A small masked spectrogram model, trained from scratch: decoder layers 2.
Rows from block 7 of the encoder, named by matrix and row number. Rows with one number belong to one attention dimension. Each number is 128 + 32 x the weight over the matrix's rms, rounded and kept within 0 to 255. All counts start at 0. Numbers have three digits each.
# v: attention query, key and value (stacked) (encoder.blocks.7.attn.qkv.weight, 576x192, the v third), inputs 96-191
# proj: attention output (encoder.blocks.7.attn.proj.weight, 192x192, transposed), outputs 96-191
v.119:129126091098197141103116106140151122136138153093127148116103057043109167180141165134090125065106146080161169157147147132130073133162160135147140164139124129134122140162133139147101115103123160143145105099138137107160121147106110119108157156088160155126092112118120110127092137091094133113
proj.119:167170129125058105152113143117163132057111128125138146078117127146087087103141139118100107164115103209109125081149079148127167179122102128106159160123155139120110113106101139108128136134152119151135170113124113147099126169133139160131118146093116089122128131142080101127165130146134126138
v.120:127133102088116134125127159141090120127115111211102149140195169110090143080063148180148108151142126195117185163161153147117192083126145077102095107111117128106163128154180134130151159081157121171106158078146102113086143099098144152161210113089118079140088113175182121128167097138137136102
proj.120:122143099165066099139147139143099137145124156122149099128114153122199086156133073066086086115117136065120096106106071110142073176101157173116132113152131198127045134126145134177107085179093114117130103200085131062111104140153157100111067123203114170120116143085107156096081150098129089144
v.121:062100122183091132128172105150118116165101101098115139115116088181117142117099092153204213126151125144100118156141169000157112116159129123076199122156148187124134125153141070175176144112072122094126136089116175128155153078109105140129125117197088160124184117138092081119077085142138109083
proj.121:147142092099177129144157153173173142101097139149100165130151173119115187157106132165130118098130178097093148114097135176044193141177121163190096095129111061105139131098169077100113115097188118158091145147164103139079166116163176067150128136115111082140039169115229151138139165103126131193
v.122:114183181168182117159135143077106175176081140084130119083175092136139112177133103096099132123132127094133117176115121143152089192135141139124153135144151110139086109165067099152162096127104178082154097124116187151146132087172101038126083135164080071163134132086140108091081117115142131055
proj.122:120125061170095104133164132147127088156133128162112169114076149115102150122142103180182167161154120195159160133131141148086167127174099146178131103124099207087173154104137135111173173111123083115065156064112097055114111139089129181150149142105115137086117119121081166142150166132098136169
v.123:124129153073123146123070168148102106091087162152141118152104112139098122085086138114135102154137143177136175113191084144155140120119160155135125123081161157141177113155158196147109116115166132134142089099099156151116146102096178118129187138165070068095139096112102108091128154124126108154
proj.123:107146083139097118156142165087127108117151122115138136106094136120100112163154082097063100112120112109135058095147119162101096176197137074120121103190077088149144085079085158177126107107075093099100124138148087087127144162094064154136093101109183214100129105102121108088130158134174199069
v.124:106129120117097112144134104088133143114147184165158147148201130094115089124103130195150157084109154118176118087056127088114162094153078163113086138121135143119133109126134187148137165139132097107144112146119146143175100145057177149183124133149146121169084131168185173149206156108146136117
proj.124:135120123145100181133068126114092162104132123113123101138116114169116156107119082121114108155120096137106096186134084110127137112117170076133172076122127166114088174110096112131122093081143089130093121087098088146056177097162157118072118140135155144142117131083135130066104106151100174162
v.125:116098144077101091180110156156081126158167102065135175142184141126117067221139141107153141094200161125096073106120156150110101086138132083146084119184156149167135117104058124079143099118091135095135111148134136117127187124192082160099147175128126144106131172147149157086147185122074176136
proj.125:169183157160159149077152103089144171149094135155114067069073089136146123113088086111132183148096071108161198153137145104162107133117114136100190136138123140132180135155082108178081166130149162143193128078094146118139123133075146139155137152101134150135160061075052139106112128096123148119
v.126:170131158103114116173082129123148151076158155138101096083127151138135102085142110153136143126078138197103136122100147206102127140153129134127098155149150133143146099108155142140144123138151115117098105118143106072085168171131146169105123135072137107114158117175136131121118155162160160113
proj.126:173162120159118107119118167136083133180135131090166112168134141130154115157121174100111092153146139092175114168176118066162143097169137087106143160124096122116091125141102061146175114120129172126140133122100142131178064105120104138101100096190113138138095149083091161108131119150132094119
v.127:164113114117163143125125125100143142147120025061119156154085125115123132146151110138173164108120100062111134153132130066186119135120083165135101144119171112109106128131156135080139138140041110101144078108098197131149118164139083165149165140199131129218169137075099160145108087091150113102
proj.127:108114193126113126067097164135134174043124170133168096099154151132080134097154113180105167179190104173149127130156107134068152125108093123134140083152144106168169148141112147152181105087211194167095181159149079115098157106105143125120143143063121128108094130179121086147123107135075068101
v.128:157146165158196134172073136126120138102210126118125125114086106153168140168053108122106185129131093197107084115187149085145185079118126146094100144063143151118043097130106135190108115081123157113183168145108162165072159116180143133205145108077153208116061117103113078139078139108148104096
proj.128:133069146164107137083106154211041119155189136116070103143122136074089160175111114150088161105186115136114141077180189135130137158137107187107094115114154152096067147122149146132115114134124143126149144072088121112112149159151172105134135168180118151125168110091102095155189065162108131167
v.129:124066156207124130079160137147101136184077149190127105117132173090154176106136067121135075154124141063079150159084122080198133248095170083138135137074190156142138118132185113161068131126182098101100171186178144140058154091116113117106084100065139086172158100102105107114087066150126149161
proj.129:122135063123255073137153134090154166137142093073102132137107104125105103114063086112123070085100118099121094126074116159122084114108195148133115105127061156117107141133121213079107075132154162096178143144120149152101165079134122083111153143108158162081157129172101086144094157184105046119
v.130:143091119121105206111145130121118173136193176161089172101159142174112175119078123110104092100172113133096146140136186132092160109139116062163137121151110135173153087116170069132203027083178118089065182128123121148150186065132136099098145128100168164141087183145158101198114126094146163152
proj.130:147161071196133101181117191123157191070094166091112178166147053177068124147137093159176094098155124085145069174203070142102060123163091118159105143104039077167186157125161120133140167168176168137156131118116154087111098160143146124212078126094123080187161148149151092095128189178101131138
v.131:125075164186118088145132132168146092104141093151111116131125094039125119128177136125139106148039148050125087156072121125117139124099169128113147123137143139112104171141157082123130141158160172148131164000098129134171124167149110144140137131167164119159132155094033150114132101169106143088
proj.131:167164186138135175110135126124148104165160089103153169106103091101148140144157089099168120161116102130113191147100113114135140180126152129144152113144134099115127095173157147161153054139121146134165151048180073125140138175090132166037134128118128141134076148075140173150063110150089124098
v.132:173134100171094138092139149125104139095135169034134120149231096091152140112117129137120150088118147142157108231093074158142064181114146121085183169169074165166179134112131128106179179145139147125106119112126111131148161105153112179139145121130109099138091113094114176159162121138181110126
proj.132:134139123135106098155106133091158104124096085108085179062096121157148148124178147101127146141136147102092173129116133109124150155131086152181122120126119075162125139166046145080140205120162131046145149134149104096155101169132137148138123148170136000152105069131102133115185137105116150090
v.133:147104111144112131114162068125151160133122124136127144123115142165165138107048119177111186209078189166109133217136098102120097157084119113131109143106162152169151116169138112214124097159125087115153130090151151092128145096116162208191078146153090122128133152121153136156144090108131100118
proj.133:138141164142125126110090168131152100154117137042137039135103147127096118091092140107160108058117076115137139086114174182116126089092161156127106102145119076114124086046089171143111125086128176152158225153084102141120131135143137172078107218113152130149127084099121163145159128064152128159
v.134:144109124125163158169174094120198073144072177150131101131167157075147114121121117084146089194114104155087171145117132082094156083141126125076133143140064110108145104139131086154171071168099116155106126121060151155149081126101159094186139135129154200140141116179143103135076068085050098205
proj.134:162153134098138120089101136139162115121114162148072119112117139150091128132200159125109097131152102082100109099077099098048144133121089140115106131133100124091147101128113133207181043117158095143147131126144163186143173111175114149107140077083127105233138161153174154131060138152114144134
v.135:089110140095138128141140106108094116226139141162094117192174131107114084179161065091125088097157106170127117129137081154075137089145090131075109151163119191119163220105093169122139142142129117188151122120162096155114122084084190182109131081063164070051148125137168115092169097113108162194
proj.135:093155098122115110110143144107098103140155120102165154098170150135113135126138207202091212156120161077140168191116062129149125094115144131036103164199145108095096135163138162079175143126163111082159124134147124107114176121176133119136104147110117139133154111106158175108130135164171144159
v.136:114138127110131098086164113172134101117060141141114106150194098129185137085164126117156168094165198135094150125069122146042149171088173143113127077099118118102096122096133133187115164148170119170106091145097100192132121087135107181163106147082130089031151126183117044086061176145092171114
proj.136:142159129126166120122131090145127083078138143164129182104122180119114088175154125116143105130203107158099059201097060108130095091115151169121061149105135087167037116098155094225201131134135123069146125144152146099163168131172130172163110168121050147148123114090115098112166176158164090120
v.137:165121137119126115132134177152106141106110135111123177139142103089090151111114136130178176121105181114101169173158191188164134104126133170090133083156145070129158143115109139100068164140178131132089129157121091141151048089118028135149166177185142167089108091135090159088125189148194140144
proj.137:054116175070111158130107091099094113131117135157147168125172175133173107143166170131147156170175131168067121065150105042146098073104100029121115121110094156097102069177083075149179110142217100209213075135158136133111109120102121130120110088113167092130089123145117083108130098129151089054
v.138:119119081159129140095103180098087124129152071130087127152125135159090194076099193083139116139147145147115136122120101122156102116124108168127144123131139203103184177122129152046154135110093134152113130118129153111065148162124142039144190122073073115142093051156073155117195092126082098163
proj.138:111146119166134077112111090112167085116128128150132163125176160148096206058108176124134196117149113199215154141145122185141154114133144110107121094144156084133211155115131119120111113168120147121167147149083173104134147137102136118175144041181182116153159138145120108068130101141129094105
v.139:091103128173127148109145129169151140067059122100128177165113231070129076086159066171119103120160115141096079187159141154157114190063148140148063102090100205120158149111097151140098099152147055179106063138117164094106168123139080169088093115118117134156128170142094162152151129122159168132
proj.139:133145114118138086126111047096221109139192111113072064209123127145078086146115124121130100059130145094082114162137137111131089126170181131182149119106094139107153147129078153129120147082096105130153123112137109088147115132085085139159117137154178118133114070108098179100127125185125082116
v.140:103100162155188104167069162121131116152138179128110118169086091076128158130124064167160120180132097128054143182096156171140122130088153115160085150099125123125126149175131094113123116191091134078160184139175119144191124099172134155100176097166112104048127097171143181172147120099106163129
proj.140:110123096125103129151113090126135098150117142119140101149147111117100130128151116099149120161102050177081162129114041110129149123051137146119137070127089143156134141117098078090156076108157153107115080115100141131126169219076125157171177116172173091159112148163097175112133102066106095132
v.141:115136130139139092120117135122141135150092083098151161121077141069112126129153184123190103108146153103129131119093108168091086129144145088133111146118134183173106124137120094158117144153104101096108008132133067161121090164138075128040157118148102135113138086065106134103069107120122188120
proj.141:189094108091108136138074175109056112173175152214129095098090088125140113082140136100113136088149128112132085049109148088125145146131142179179141151130160119109136127121102139156160145083142104070097159166094159189107091063082201166175098072129104157133099140089139190127106075094094098139
v.142:113103174150130104125099175124142166152127115140172103175099113180076100113100156108066163134129107157092223146149151157149172094125066160093134142170099094116119104128100162055100131086128150174100111103106123156097121121152147127136122172140108161111125130074115088113047090117130101140
proj.142:156166110086147132131169112102094118148140174100146117126131110166093154166117106179109127162091097115129102117129154151060111151166158056095077134153103170120153143117074096206144150112108091175052120144078130153099134144089107127119086082126082100151144106106077115150161128154103135091
v.143:152178110206128142142136198051144199126138183110139172153075117165092168132103169165121145107076114088183121120123184114098108156110133081152147112134137099110142106146106143124138111134147107112119126071120120156074093101146121128083140075098121138188129128130125104138134120085097144115
proj.143:119127142098166113170139145133140121179064088125146090090166086091230117133104088146141087101110112144138084130125125160145165189133133157102121122113174118062128165183116147139071085203160147130156176092180130129180161151071098121123088070113123059082098166106135107138148126136134157084
v.144:089096114106097110136142138149137157137059161173134106092155172109111122184144099124128140136089155163121164097070116147159119168088078123117133210115130148138160147125134144111130149135201114121077132108150166087145117124140099097152132088088109164127139153147141192145118148153087173160
proj.144:149071115150120128078098141154151103129152116140109130086100116151087115125132172138106187131134140134085130128106100146116203106180129103127099125093161200171142152107138152159190121099093109165148122130124091082096105189125152108186131132121087140164124141118130122155121196146156161120
v.145:151107167159156181084128177118102118109106104113128153072156066061199130139127167157149124203175159130167122180121115116157093155174158177101120157174148135089112154105102142145092083185127123070110081096145191124015142124128114116121115160150032147126070116113120158176122104147107137110
proj.145:141125176098191157118135154108156078076173126071149147113101147187142125130093117126126147115050163126109064135099148093147122197149122206143146127135024141156166103135065170163086101139081137127152151131109170131176098109122183122038143130127175120110153089152166182127096105167115107086
v.146:122100132185088144124177152145120107106067180089185146115096137076122132115155115154091149171146120103179121164137078133139095142093087153164110146166111157134139138125122160089198104154098198090093159092110138130115103195084108155141131106126137135143115146107157143100190092108155144147
proj.146:124155105137096170122126181070166172077040146106154133130168178157109125053109075160101114158120116111137163119128129108085134108189127115152140167142096120142118096114175138119086086120140181135101096094160153195156144151061088156122087120165184145135179105148168202154088090088105164207
v.147:149120165136146125130105130165129075091067093166154130121108154106094133191106160195145128105086134114115135186126115124180104055094136066108129117105160174047117154119095106085137064142096198181134054178126128178077129118165096120105131142117098122140145097108160079166133134127093126108
proj.147:126078148152070141124083167165112104084121132128119092086149169107136087109120119125107122120144156136071159064094099146118057093099153134106114115045129097235131148147098180144114116133168113118118084077098123146174150132130139113100147116166117134090072124125079154094133186059148112160
v.148:059089137160142135146150136117147099067124146058080097104126118197130084141134183162143138162066111127187199117154073101138167165147121126136160134104177127114127190157065151112136099086071055131179207185115050099116128066131042146103119141175119194160154095135160081177132164148178130102
proj.148:129131178151087173152219097149111125169149137104093149093107000114187138140120128148189157174138161101143211043100190166062128117142182192192049080102128118100110133107169106152127069171150111105180151114100144176104078192132147167143172066136141165168134089126130047137154154083099111155
v.149:109110117121174152166146158158153147111196142119096094150116151136089075151102143102139205159162137131065152110067133133149095099139146142122165148092175115091134112156118171132115072141154127161185118109162134110167191066186101138155138141140225148210171151173078126132144114103109085074
proj.149:069158115121098124145123142157108140087123109129147130167128133144069139169145131126110076131167099105114117131175088098086124084107114022118141145153138149100164135100137087120090152151118114158081098064146131172166152132099068092154154112093069140204076084168101123164181160130133080168
v.150:116140153163123154071120140109155142102108150124060114181114109142082028152074123110102144181158155136125094127209106078166110098112159170150189113085087133130103120102093128129136108116145111089167114145134098197123092181117064149113136109132131169132091057156083159185127102139119125111
proj.150:130109132161071114108220140061119118148081146106108179126134163118101138138140120084110138078115114158201169120149162065098132181131126127104149134167141106096121138122135103174161129103160153089137094132115207170140148097089150066198103113145152182077102115112081101130165118168122147120
v.151:109077125124082124167109120124116132114098096140161168235122100150119185169129095123136167150123078148178142107126188125092196165162116182164082155141180142122099141116136118119091174106182083106146117129082144116124074113141072120157158213155124113071137182139178171158163128175150113111
proj.151:133057108072098114103112179160136173144139156108122181140145129115150206142148178183140122101097094200042126125163119145117141086078127153129067103114167097087134159118176101089112152133054117160131105177122143071135107165142118122132127131119047086050150115137162161091129106110070047158
v.152:127137113088136100146171066125117115182154119168125128163104092089175135073104192100153122124124091130155059122169118122165150159164132124155099153136112149107147104093159124112109131179144132147154161121192118137122072174144120108203182096192115168115117154160117153119170102127165094128
proj.152:140119201061174154143159083150147129138142146110115099128164156137090146081148081087134121138122161165189146146074199132151171142135126120145154170099140118120101150076150097130126163122122174123120174156113146198115161091104160139130163136201124090104147102173136131154131124188091105083
v.153:072099123189090116145140110171080149053070124196138090154094132108148149102096148082105176054169143114144164131127160126138109157129121143186090117136194133124126155133140140162137159129148146103151125198094194132151139100131043168165055120121138102128125125113121166121079135099193119118
proj.153:078107166109136123130121138126126171093165148121127077144127182083126120179109093137091111069129152215138209185158074137071167123126198160116135078158098110172105133118105095154092132112116159108104137178085157126114156082157105183139119088187120103065154112145152176161106180123119061139
v.154:154170159111105098096150128070127149184207188119117201075125041114184149127135118110150110204100165108133084101083154090116159163122146149146133107105070111101083182140155099149150109142118152123166110079147140087143155080106157158136207138162188103069159190149122102131115155120066117102
proj.154:154119115102152176131171073155112090129071124047130124172143127104186121152069132105062145161112102121079150150101101115184149146167159141145154139155067087103140078165125098140126137071116097069110129194168056140189142126120092115072083148075128163112198155081130095112052088130111102085
v.155:095115157083099151110118139146174057084081141173137170169130123095134050119134117070133157102150190106151176120114055141083140159102136098079084108130130169145115129132130103134136127126137119168071141143157088160159092120164155146149095154152177136123124076108087077122115112222131091166
proj.155:119105153121139130118154058112070176099145069118149088111185102100141157120165136085152137105155098147164137123069120083135092123176147184081071149119142159127092087183097120152166142083089155109126136113170159122092100163111129167139132164078141096145094117138131137138125131083090126083
v.156:106102107126121154081127161123145104150069113183120126113202185134135115111083161134164097195126134123164108108067128173129142079143123159115126131136154144128131119126164060123171103132178157099147118054140117069099117107099140120201186194156147144135079117206184160168142132112105170015
proj.156:094060188168053144144107187233140185088166124130124167142170150187112140104134146136079105133154099166076210095137124142173075148153092158101079135171173155124161123095152136118153115095128085099197094133194137155102133150130157096143063124084142108052133118155109154082160120127121073155
v.157:137161145125126105153156153074160141156215191167141181141132120152128121111107127067098148091161150112132158119154097178187151167081162133175095124181109095125132111072162123101178174094178064125179146132184110081075086132096180146159146143129140116112115174086067102092163116163112152053
proj.157:115106066136098203123180161143156134120148183124147182229165140095160114162092135176062153168122094139172135101179069101179134077159115176078120093149246133164121073121165167132127125140134190072109099189137119109110123167084136162178138139054095084147119147145158067150162100178110124110
v.158:159216079134141116143147137147163170106094160117169120136125150103197075129176119139143110137119139062097148080130132097041164089157103121053135119119114134177130159173166067136151190139130162109103112128138113122135072115147110115111115090121174066169129100124086076105137128159174112102
proj.158:125072121131141110140139083085067118153124061180089152146046118097096089141153150096110127125142160106135131113062127106151168136126137123154148124131149146079080111134104103188203173136137135157084103091131117156112049130112160156130088134119143096122160146121160099101052129141126156134
v.159:156094081116111154097159119120142124124097176124125139180123125144130082121154107116122046121151095093112145170180089073170114105153098172178191138100102067112096168151120137112112104111086167060107082125149145098194100139131137118144190153164090093189142139150134122141205131162078137168
proj.159:135129128171133132220109108054169181157143122178127110151092075183134135170085099033103147126078080185173146109127150170156141037143125124090100161104179055191109088163139151134098132129155143094121138098054109161158119128112157128169161117154186107171109106153137156151079140083124159105
v.160:094081096119116148110145105119073158157187167130132143066118176150127137147159074119107134112069161155118166141159159141098135171102058138092160119080102162068147154134115118157094154123160100160059100153060134113175154127113071145097162160066188056174182174152190107170076139155152096131
proj.160:130203113126107087130096089108106095081142137087112160133056084088141134149117213169115128095164159088158086140087090166093134136114164107210110064156150146100119102162104082130137135163158102135138157100118070128094184150129017130193110138130104096127174115128126137126106193074156181082
v.161:185146108067119157106140136180156156109073087142113072161132106085140151144111114093091184147132138096168144124062136064207170171048103152204162124130120126124125142112126097040115147135063161046112126156113163191064115123137152157088142141162143136111116126166067117130175087083116139082
proj.161:150122152198125109198159102118093119099098157134141149123094136200096181056159120091124106133100127087172147151095239131158122113104118155102083108117151110184159095152112121155157117107090106095138138069058157083112095087096112158155151119102166135134126133137146089095073156075093095045
v.162:108143104113101132109112128112183130144118138130097117181157106109144134135083113106111074038104133208111184149134122116100109087081080154137139140165139055097089127198091097163113162094137166094154123147139113056157149068163086177141051161201126109099193168134105177185097130135070104133
proj.162:141105136131162119114140139148143125155150153142158121080126129136162140160156211148193117171138141173095138140085153080114235129138147160119126146193147073183143126092180127115094129074105152120141120074176075115054181143134101146112156145155099144138058183186131160137132154083142153099
v.163:158131151160155148128117181122051074091121158096091118067123105179139140142150136182202088104087143167149171129143140144156104110153130160100162118131132111164117168114125105150145187116100106132042094136138110157149071207127131180126161196142122138150099127122151121102181158199183114113
proj.163:184109076043138042125130132161096109152113095115150156122126157173140107086169117112138187116128174138122103086120207159138137152138123146134133160128191135130100067182156141124119110137134095118155137185115115163147117130167141080111163151138105115150141091141073113069224156101126149137
v.164:128139123136155133124134164123152074149113081124165125147147113130119154186145102149134104172075080093138078185101181092148155197131089074081126140062166180140125136125130157081038123154127155155138084166152111134043096119184143163107159127101087172157125093069098103151166136142110139156
proj.164:154104120112115134104143133147133167105099098093124122082141138075150148120149111187105145122090148114103142142108213151141121147143186145087136134085117171113117171144119126111084111129114125163142034131123144113182081120173150090115117136135142154099127129146138173106170083130106139103
v.165:161070134082127136114113147123087114117159148165120115074130112112101123159147106109131148056142095169158142152082124154106087147141124112149089109101146166119140120150118126139125116161107151161112129186094135097149149099141173152090095107126111120101052091063135101104170128098130140151
proj.165:133190107153123106132137131151096135148131147089057104130147159117169146112139154172129128131137138111114076099114117120172113115153100065087141128158117171093192163137154173128116155090164122100150111186120097025051107131124097092133122095143108073160112115171108175100187154147145129170
v.166:127075153084144140127139109104125145135065141128164109078195136111095120014134140161117110112126109165167101182075051153127035098136179134154168114129104056154072147093117152162096177197143069103186162136107112151170113114140075158118125105165099124094135093166170110182130154037095148159
proj.166:137154173050122104117102164106105039125154192150156130018082103144190111148179169082191114104130147131109157177173104119168106095136132093132133109130124109150137080109208140121159045120150156097194154130172142088157140119062202121136188079127169138175104095128177186129139176172167201102
v.167:128172110199097095102171163106120135080138178144105148065090124131140141192141080070092102126096142124119098126128199147140087077202124128053194130143101173097121127090135125183132139058132123128113181126094123088114195213108111097141104161115148126143179140191129117107211118077108137083
proj.167:154118150177114202126126196152094137096153104098117142159189113125143179077145156174153074140075113119121179100133131146112174098127124071109150181142128121148135157135123053144090134162129175118074118144094083094146166124069114050088199160114113128137231120104148135066051113155116146115
v.168:102120162098075130115116124101169067174063119137103107102123155073186123152070160116088099123167181137104095094156166100135193107206128139091197112180122104129148171132100135139151128113115162104091150158097123092155097108113092122062135131086161153131146114142115116155143091076087129143
proj.168:109161124076138175134094193157165163121081151146160144139132194081117103101135125123136125126107107079131154148119136067165164119100157154092109170166138103183109146135126080092068077211113088080152159091149104100119176067112135145164151068158113171089171152125124134072082141150172131123
v.169:143076106156151160087151176194201144165108123163146182134083064158213150092179204091127113182107184084057142120035133153128192155131098074151145050121201100093158092177139146103090115098093123122133094148140147166115085137122075160127159104151117093190121135057014131154126112100190152104
proj.169:130141116136170110099154133121099178108109106126177052089078078118171151097143200081131094059134126064173119173189100072112159169133168089106139064084125134164083155135126132167094133106105124031074165104185140149135175159131095152132107061112149160111130130075091122125087087171143164129
v.170:077121128129127142085186110128107094167100175132082138144164164134105111188067164110166102133096094205145161106100170102169101129151122163171101162161073078103103094146116102121179163076170233127115158166079077168159114141175117109108173099076121127153196141171156081159146157088110106176
proj.170:112147121158091136191142144148142138098079117182138212131099202104140140091136166158116145099200100153107137100146142197085195107146137158139042127130109072122134108107134139137142102150143120108124033151079092136138145059151082119173142073160063111115152130160178102149149145161097146133
v.171:142131134130151096097145086097146147152174143163197147115110120138151068153108136133099096141121106098174224155150154163128093144123137123076129130121108150105123108109159195102144132139128130131107154074255132093181120197114047094175142075206138112078163099095106178083091136081165117083
proj.171:103106153132152142173137134093141183127149137135136136127123083096110162128129126105170082167185151177152181086079092107156119154130177168114140091144123104129063123077127115097164145142131143104110135228115120234142124120106115109095075116142142104143114100116127094189098034093097153102
v.172:125143163078147176091136074129156077133116220184143137084101125048175131105152150090132168135171147136140171126149165119137153109153184127147105107139100114170066124124129156095129145145138109164133156139117126162170107135126076096156181120189115195164121134142139106099153126124151127116
proj.172:173086136087100141112140142128079157157123177183150103154138108095138116140166137122142150149181086099143142122127095083136123102131109136115075144129144138145154064083162085136111126143110133077136181104134149120151152095117122064101133063125109163152151130161127132093122120179074113083
v.173:171113122199137090125049122134133126124154112188129146225175181204098156130151109134067119146132115142157096136064125130141112065117116146135130176185207140163136146120150090185159093098154120083108148130121085166139139183112162152130178139116175114130098110116110141139203066142138165169
proj.173:131090112182150127140113182116077139136180147123144175135115104140057138104150118111100148057056115157116165121103163131117100154105133118121170159106139156177148174138104121135152159106171189105065131147134157093175109167092149099170127138151106138098127127085129111133105133138108106173
v.174:093163163104116145088138167180147122174177135140162100098199108113110162114081134162133061089109191113113105129129099091129108133075104128072134189179131092139130114169132042129122098171084091157089152091152111122113163141101155139205142139152052062105119193155132076166089096155164157151
proj.174:156164112108153134151105099159066063080103109095127150142185067134101113060099116076154170180171154184175164123096127132099114180136152103092140115121109129225109128105102156120103140139102077091174167097065097094151104124128153192110108154148079110182078127140150118102129171138081148156
v.175:099218097068117152110197113077214155080103172097150137092050146121131122199158101112122136078130068113136108189128196073125160155151157105111070138053130095073117158133135098177131143169167151129078075128118226103152060169155124151170150143148127144176159178122154147159132100122141098144
proj.175:177075126108108155098129116136117170113196193098082069094111141088131162154164089178152123128140137113090107095059145136026100110133136148077123123111130170107067091156136108101129146153057130136054166150187111124179087138139120099120149098162142091087166112193134125119054225085071196071
v.176:078101131166133168129094121139092143098118153127100163108139091109137149061109116152118114230148115138116130116149100123152147171068119186169152158143180133192083170074067163193062130106101102130123068123147139134155142102103148150161155132165102127071067118147191159102076107183089165148
proj.176:130157136148127126169093099116105118178118123153128085141137144218157153095087106177113123154121111139094150089193145107127147112127170088140045150119147147151136143127154145136166128140093109105174106181126176132168065157115124119115116170040140191110092146114133123112116126179118080127
v.177:153180116171195167160099155126128117125107139142118187142134169168090117101200114126180112125151174182144125150170089201089169108076165051049112124056156124191146107157127127091136145133101198192134169157164098091159179147143096076045113122183129051118118129130124143140169153111137123122
proj.177:132122111167148118088163100065144131150165083141104080124153119100076072118149114133201087145181187170137132117101060139178093105167113126190100143156127131151137175190088139149132172123126134146137151129134110075096089142174214134151152126138146110067066121108107100140073149097144185117
v.178:132144121089157147116144076190141117162153105101112138158122076164151147141127131122118114114174185152152112129108129129109109116096177120104096095164115087099144115156103121082161146098171069115118105103140137066128097146104131128189115142049128182160228132113137178074127106125153056175
proj.178:090099147176153077158103089103121122075092087149172144068174108126190126122095084132127092091131184126084138154126145061129117107125139162134109130179099045119093127148118179119126220132150161136145181128126122132074114143155084114107097071126113195140123130130076121203095159087093131091
v.179:096171133118147168152197072123125104103113130123062202166127162119096073181186152060128146188116154138155150174097077101165088145124134130083123150144114152164147117073150198165166093128168107151153107091108136113089117092119107079151081157122134172128098147176106113101088105096193148147
proj.179:107100108140116123064141147091124162148123091118165086141105037126138114123196198028108139132144140087137088074063118120115119133111125169125058116165132152110137111123093127140112155118112138092066135134076186136132124095089130202103143111075090106095142127126126132092136158179092096124
v.180:132157116157138108109150159134151193106156167151168109111142090117144202112135099054109140154124117105140103103134161181148114095121065099137057119121115173110160122158134160103089092081111098109126117195048200086174124185155150152112127166101098155106129133107123154094115178129115137116
proj.180:166142141130176128129134166077133120170078182108108170121163145134134129141124111148103107101166196146116142131153139141055136065143111136073132140132142115166150157115111110128159138191138162128059207154177074064171083122144093107113132129153129055120140111127109174129108113103136090175
v.181:088156102193151084123133136105090096114063160112126143096106137102156088016149150121150113110082082069127172124104083129175131148120091165140080144152157112103136135093135121121189092038093111149139078088115118107084165126108077156142102137147141168174177153212097214111068114150127086180
proj.181:060153124131139134195145077091113109079123096123108102080115178241086142127149074062125116148112124124092130078189148179105153095168214144137103099137120132198132042135136192167090144105127183140183115121061039192117169069129099158172158120102124163139103128126132205156047128107131123121
v.182:183218128098108182142083149130085119037121113093177113171119126107149121149137101177072201119104120126075195082176119092057140076147153147059113145120091077153108143133127151147156045147088141137120105068139133122110160166126129097148097113161054142167147134127086164144158084088130058167
proj.182:119086106146116154033135088136138147138124056208129155103116131130107134112174120118226125146089146092151081091119157160145150145092097079138141063107130176131147111107130199150052136183176130176107160078088048144171082117169206114061102071145158075129195146190141155116122113125068129171
v.183:192094118114114146080117157191101124074103146069127062130118081147150146188156085138155039184182134123124092106133092120137103173126131025095212080101075120079117096145165092063016144116065208092072161096126162127138074142126126073062138140113082106171160107078113142114082200034096112063
proj.183:161139093219152158124105092142121198085124101090157117109108124112171155104128155138140008097131159150173112153095135105182106151093132082120081090099058098113098122225107144137102100118154008082118061153138071120130129097139130150104109105156138132210162132116122161132079126107186116138
v.184:093160150179101120145139080116112098157123128125131116134107196166109059152156165120140118158184187106090160171211123189129062121159114120137084167231186091147190129131089160142151161055104145172126118087124162058136080135142083120084149183112157128131124137173128122104133119127156137135
proj.184:093125103103143135114126188054181127147154102128157155193070116120137129154112123105141084141153045176162144120194094133088147112141128161122101169179145145128116152101101187126164116142096121120129144116160133164074074177052173149093116088162095087101097121104117146167116166179138122125
v.185:094110162121085133151132132204136058131118165194125103142166111109121127137152201111092154136168155119140161072101174156139112111136105157150116120137108118190128142102104158126090100143147062144189164142127148154181152111086090174144109122124123094124202131151173153162104138086086163185
proj.185:122143127130057159124128072140114106121130077234201183189164067155073090185138164106154175119138150104059138193150034117102162125124089087135094119124132125152161074074179112149126113128064185146110084144097142097135180160138126097160108177157158167146075208074148213086116164167129100130
v.186:138144157108162094116173165162182150128124136111113047120159051110178180123112170171190077064111108106155158123198140135147141100131141133121132166106151140066090168080133043093115108117122217138150184132201145162178128125121149154075050181151108145185073200164168113128149142180142149084
proj.186:168111204204126141142102085120124115200106143119135119102142148094151131149112030149111137148114077095118096104134113066138167120086146115105138154167080112118131135125159110129136181082046159151106099126071071095137145110133082075066147170156146150068153133135069131117190178094111068113